config.yaml
horizontal_flip: true
encoder_inner_norm: false
one_sided: false
adamw_lr_other_params: 0.0017
Rows from block 4 of the text decoder of a small image captioner, named by matrix and row number. Rows with one number belong to one neuron. Each number is 500 + 50 x the weight over its row's rms, rounded and kept within 0 to 999. All counts start at 0. Numbers have three digits each. After the name is the row's rms in percent of the matrix's.
After each neuron's rows are labels from the 100 texts, of 14848, where the neuron reaches its largest size: "fires on" is the input token at the peak. Only what is clearly more common there than usual is listed. The data: rendered dice on a table.
# gate: MLP gate (decoder.blocks.4.mlp.gate.weight, 672x256), inputs 86-171
# fc1: MLP up (decoder.blocks.4.mlp.fc1.weight, 672x256), inputs 86-171
# fc2: MLP down (decoder.blocks.4.mlp.fc2.weight, 256x672, transposed), outputs 86-171

gate.49 101:443522622519451429481580534479525451487544348466520520566508405512459483551517476478407467499477440482458522533529558586514474465519554464447510522492471502569539529516436463501490544524601501523485528521523495442503501457469494476504518513540417511507513530
fc1.49 102:520425508513542466483481553520535493357593521502558580457533582542486535505421558500507479561543443529477395461471401571518475564520487524493500529477560554584559513470561474443411494477547408555575475554551484469566565444522483489448489490498461483488459529
fc2.49 096:496563534475450495510543474551409634495475542441418588499399483538514535501545464476531564531466561452383456580504507537511463488450507544500504462550440472463530499498505444440557507450525561516408521521606586572572534429440557476455534365542485453512569490
fires on: "a"; "<end>"

gate.54 099:510581501500462568506461510550518435492510479480569566519530510487541565466527418466467544536500524591470453594550539499495456482496467499543599486526440518534463491459481561475472493467539427464451548540491528513492508513531392496449515532561475515601454496
fc1.54 102:433546465555436538518430503546439532444462533480514494593468528476469492438411527491495492468457546488406500377503543522481388562549526550559475483573522534563502535474458466493499542506465533516505501454556521497446444512530651504564571545495470521522403491
fc2.54 107:542505516490422520447496531535464526470511455473479450547468446556442550569539546512423483553485534475461430511465468526535579486512405453479617502418535507421599478531509548493563464525468445496511561540569528458558474468454519520511418474419570563601480437
fires on: "yellow"; "blue"

gate.631 100:497486476559480463457459463583545536470545488456504473445591458588518668537504463435488566540519494449475372507438477444524461518536528538497539453433508631467540562562475477527482484484521477495460447491460539525531520538523514486475525579553421434492515423
fc1.631 107:537550505443624589419431535457607476517497466524454527491518508445530505464546524477495533519534557551555524517494436573554472439522521465500467517468501544484405571407470435548468441456508595509431555543491429526530574458485486475504536533564583532524510504
fc2.631 098:469469558455465504456498493478454533527579462447393504435465519657526460515545438527454544452481436458493591519516442545474541481481599555521574541433522453488496545552535512409565536509477503430592485507564615552449480527405453560594430574483537518462523483
fires on: "yellow"

gate.551 103:484512456417448410561537531481620523447415479472537445454495513522462544527425469552612514565546343515409453616478520517495540503553464461443532447497534465474555571463488488492488445509538472397473423503570448432501503434527536506434430510606449560474553530
fc1.551 105:464541486435508527572433464566488555474415500549384465453498501425513480512503556552572440460506520373537538479477529520479513501487425490502433563503545506502552521456489423592521485478507467439496482496518600565552488494509459455490496628506430556471461386
fc2.551 102:538511605548486557505480482434474593430354578544510630557411597513542631428496455425564515426456466456500455531501604466427419514541477414482508572521489556479436498456495421440472520522542441461496469442568402459509518432515448543447525476489500505496470451
fires on: "a"

gate.149 102:548506518511449589403525555581540392502527558518498418387563490475453450434459532511535573566510498495489345521490521491539528459489501538622456577407457545464568559556529593522491460564563569577537434526487562497441390531522472473460489476431432591515544521
fc1.149 097:435499490560494509453458560539486467565599483461532504531498486462466576528551478504468579524482501512495550415526426364468453513511484520494536446513529453561533548534597472481492524480516582496466615539513540543523525546470557491544528610462548402527555459
fc2.149 106:478463504501504512511516452573451487492438551509481484390526455475561503514575397656481509471456535428488582515426528564455555566506536540529536557420509454468469491517487491508532552530540513445556527528510578415483509628578550480456476542557562537476534517
fires on: "<end>"

gate.429 095:462554529471507498477556510522554525547441429518444401531521542520468545602567407479502543549512507480511475506478547527544435446489568556475466542504451478528465483449458463494451458518580433554500607557574565465451460491512464558505437448377553473476507473
fc1.429 104:526532496499480459523493513555552550510511407535593491470480415485515501486505425554503460561494623424485540480565538496521530510519489432470544473454605505593535371444521512501572419474503510500413476433490522547497462602493581554478578575440472581432440573
fc2.429 102:490490439533513538481539557535410429352518507498490452441518542422418494521487522531551383535410508391499525510488496444491517515529525525521528428616468496550552488430556475514566381530504459512520543509418500465444435533567565529474456417560475453476471482
fires on: "<end>"; ","

gate.141 097:471523444520423448507529586451340493537451425570471510502459490526572459535570564514496407483451510581423510551465499487376488442556398534510567558439556478471462447493545448506456510454436453473447479507510518449441424465580660439486475520503507504549501459
fc1.141 094:497463423485476515482466496574463499487461502463503460524482514557561544484476549446433523462443471482454569547565475434530417574499494543445474518405589529521542544471504554514592526478503475544434496469433518474426503619559372511458424515476522490509482552
fc2.141 099:459455568485569540558509569574448449515513579496421447501583470496403498542511460421461411544505512537508476516440500518475548492444549584462447456486478442504553522446499465522451459475549516586456528420473469569493451480412507518531681543335411486529479508
fires on: "<end>"

gate.671 095:548525484449516499466569488380549503502476421520469556504521551459442500424427556541541546481576510557442447474476436468469477557531505485520455492537537505614569498459515493527528443555479503522471488517514492574485578513499451555515397499500505540465531514
fc1.671 105:474539518430524585463439456548602450479600530494529439549494553578578446450581585461454550529539525515415506454514470517479519553476470525420445510537490450428513460539498499492446478433553566530542460442508518431423448445514436342447461491547459519511464456
fc2.671 102:442540541470513545414334483441499525503551465422512550519529426512491492490486396487531510497413455544521451535477515449456467544517491554575561518496471483431461449523468502458526361429462439465528517467535540456446481522504474494478490469470449471428507464
fires on: "a"

gate.594 103:480460574565542518454478495430417486374540492553414546402502464486547630501411537491566476450499569531512550442511462622464472578469514485528539500461475464494528476521637517433527556408461514498504554535519547511561492413469581586478505460573572538445474483
fc1.594 101:486591500503565492543591550522574451394570524470480468412476547472480473538496461522564531433431475466479598552434569464577460485551434569538480514436472556469523507546414475471560470495513534466480479562536487476556526493559474504464512535516491560546450547
fc2.594 102:469571461506479446543440498474525525495482559517461503502520495463447472447622511500432514518428549533502449593481498440446402496473578523564505490442457480342508538487452516479519526506492449532563436471539532522517456463531557460572529487462520368414465572
fires on: "<end>"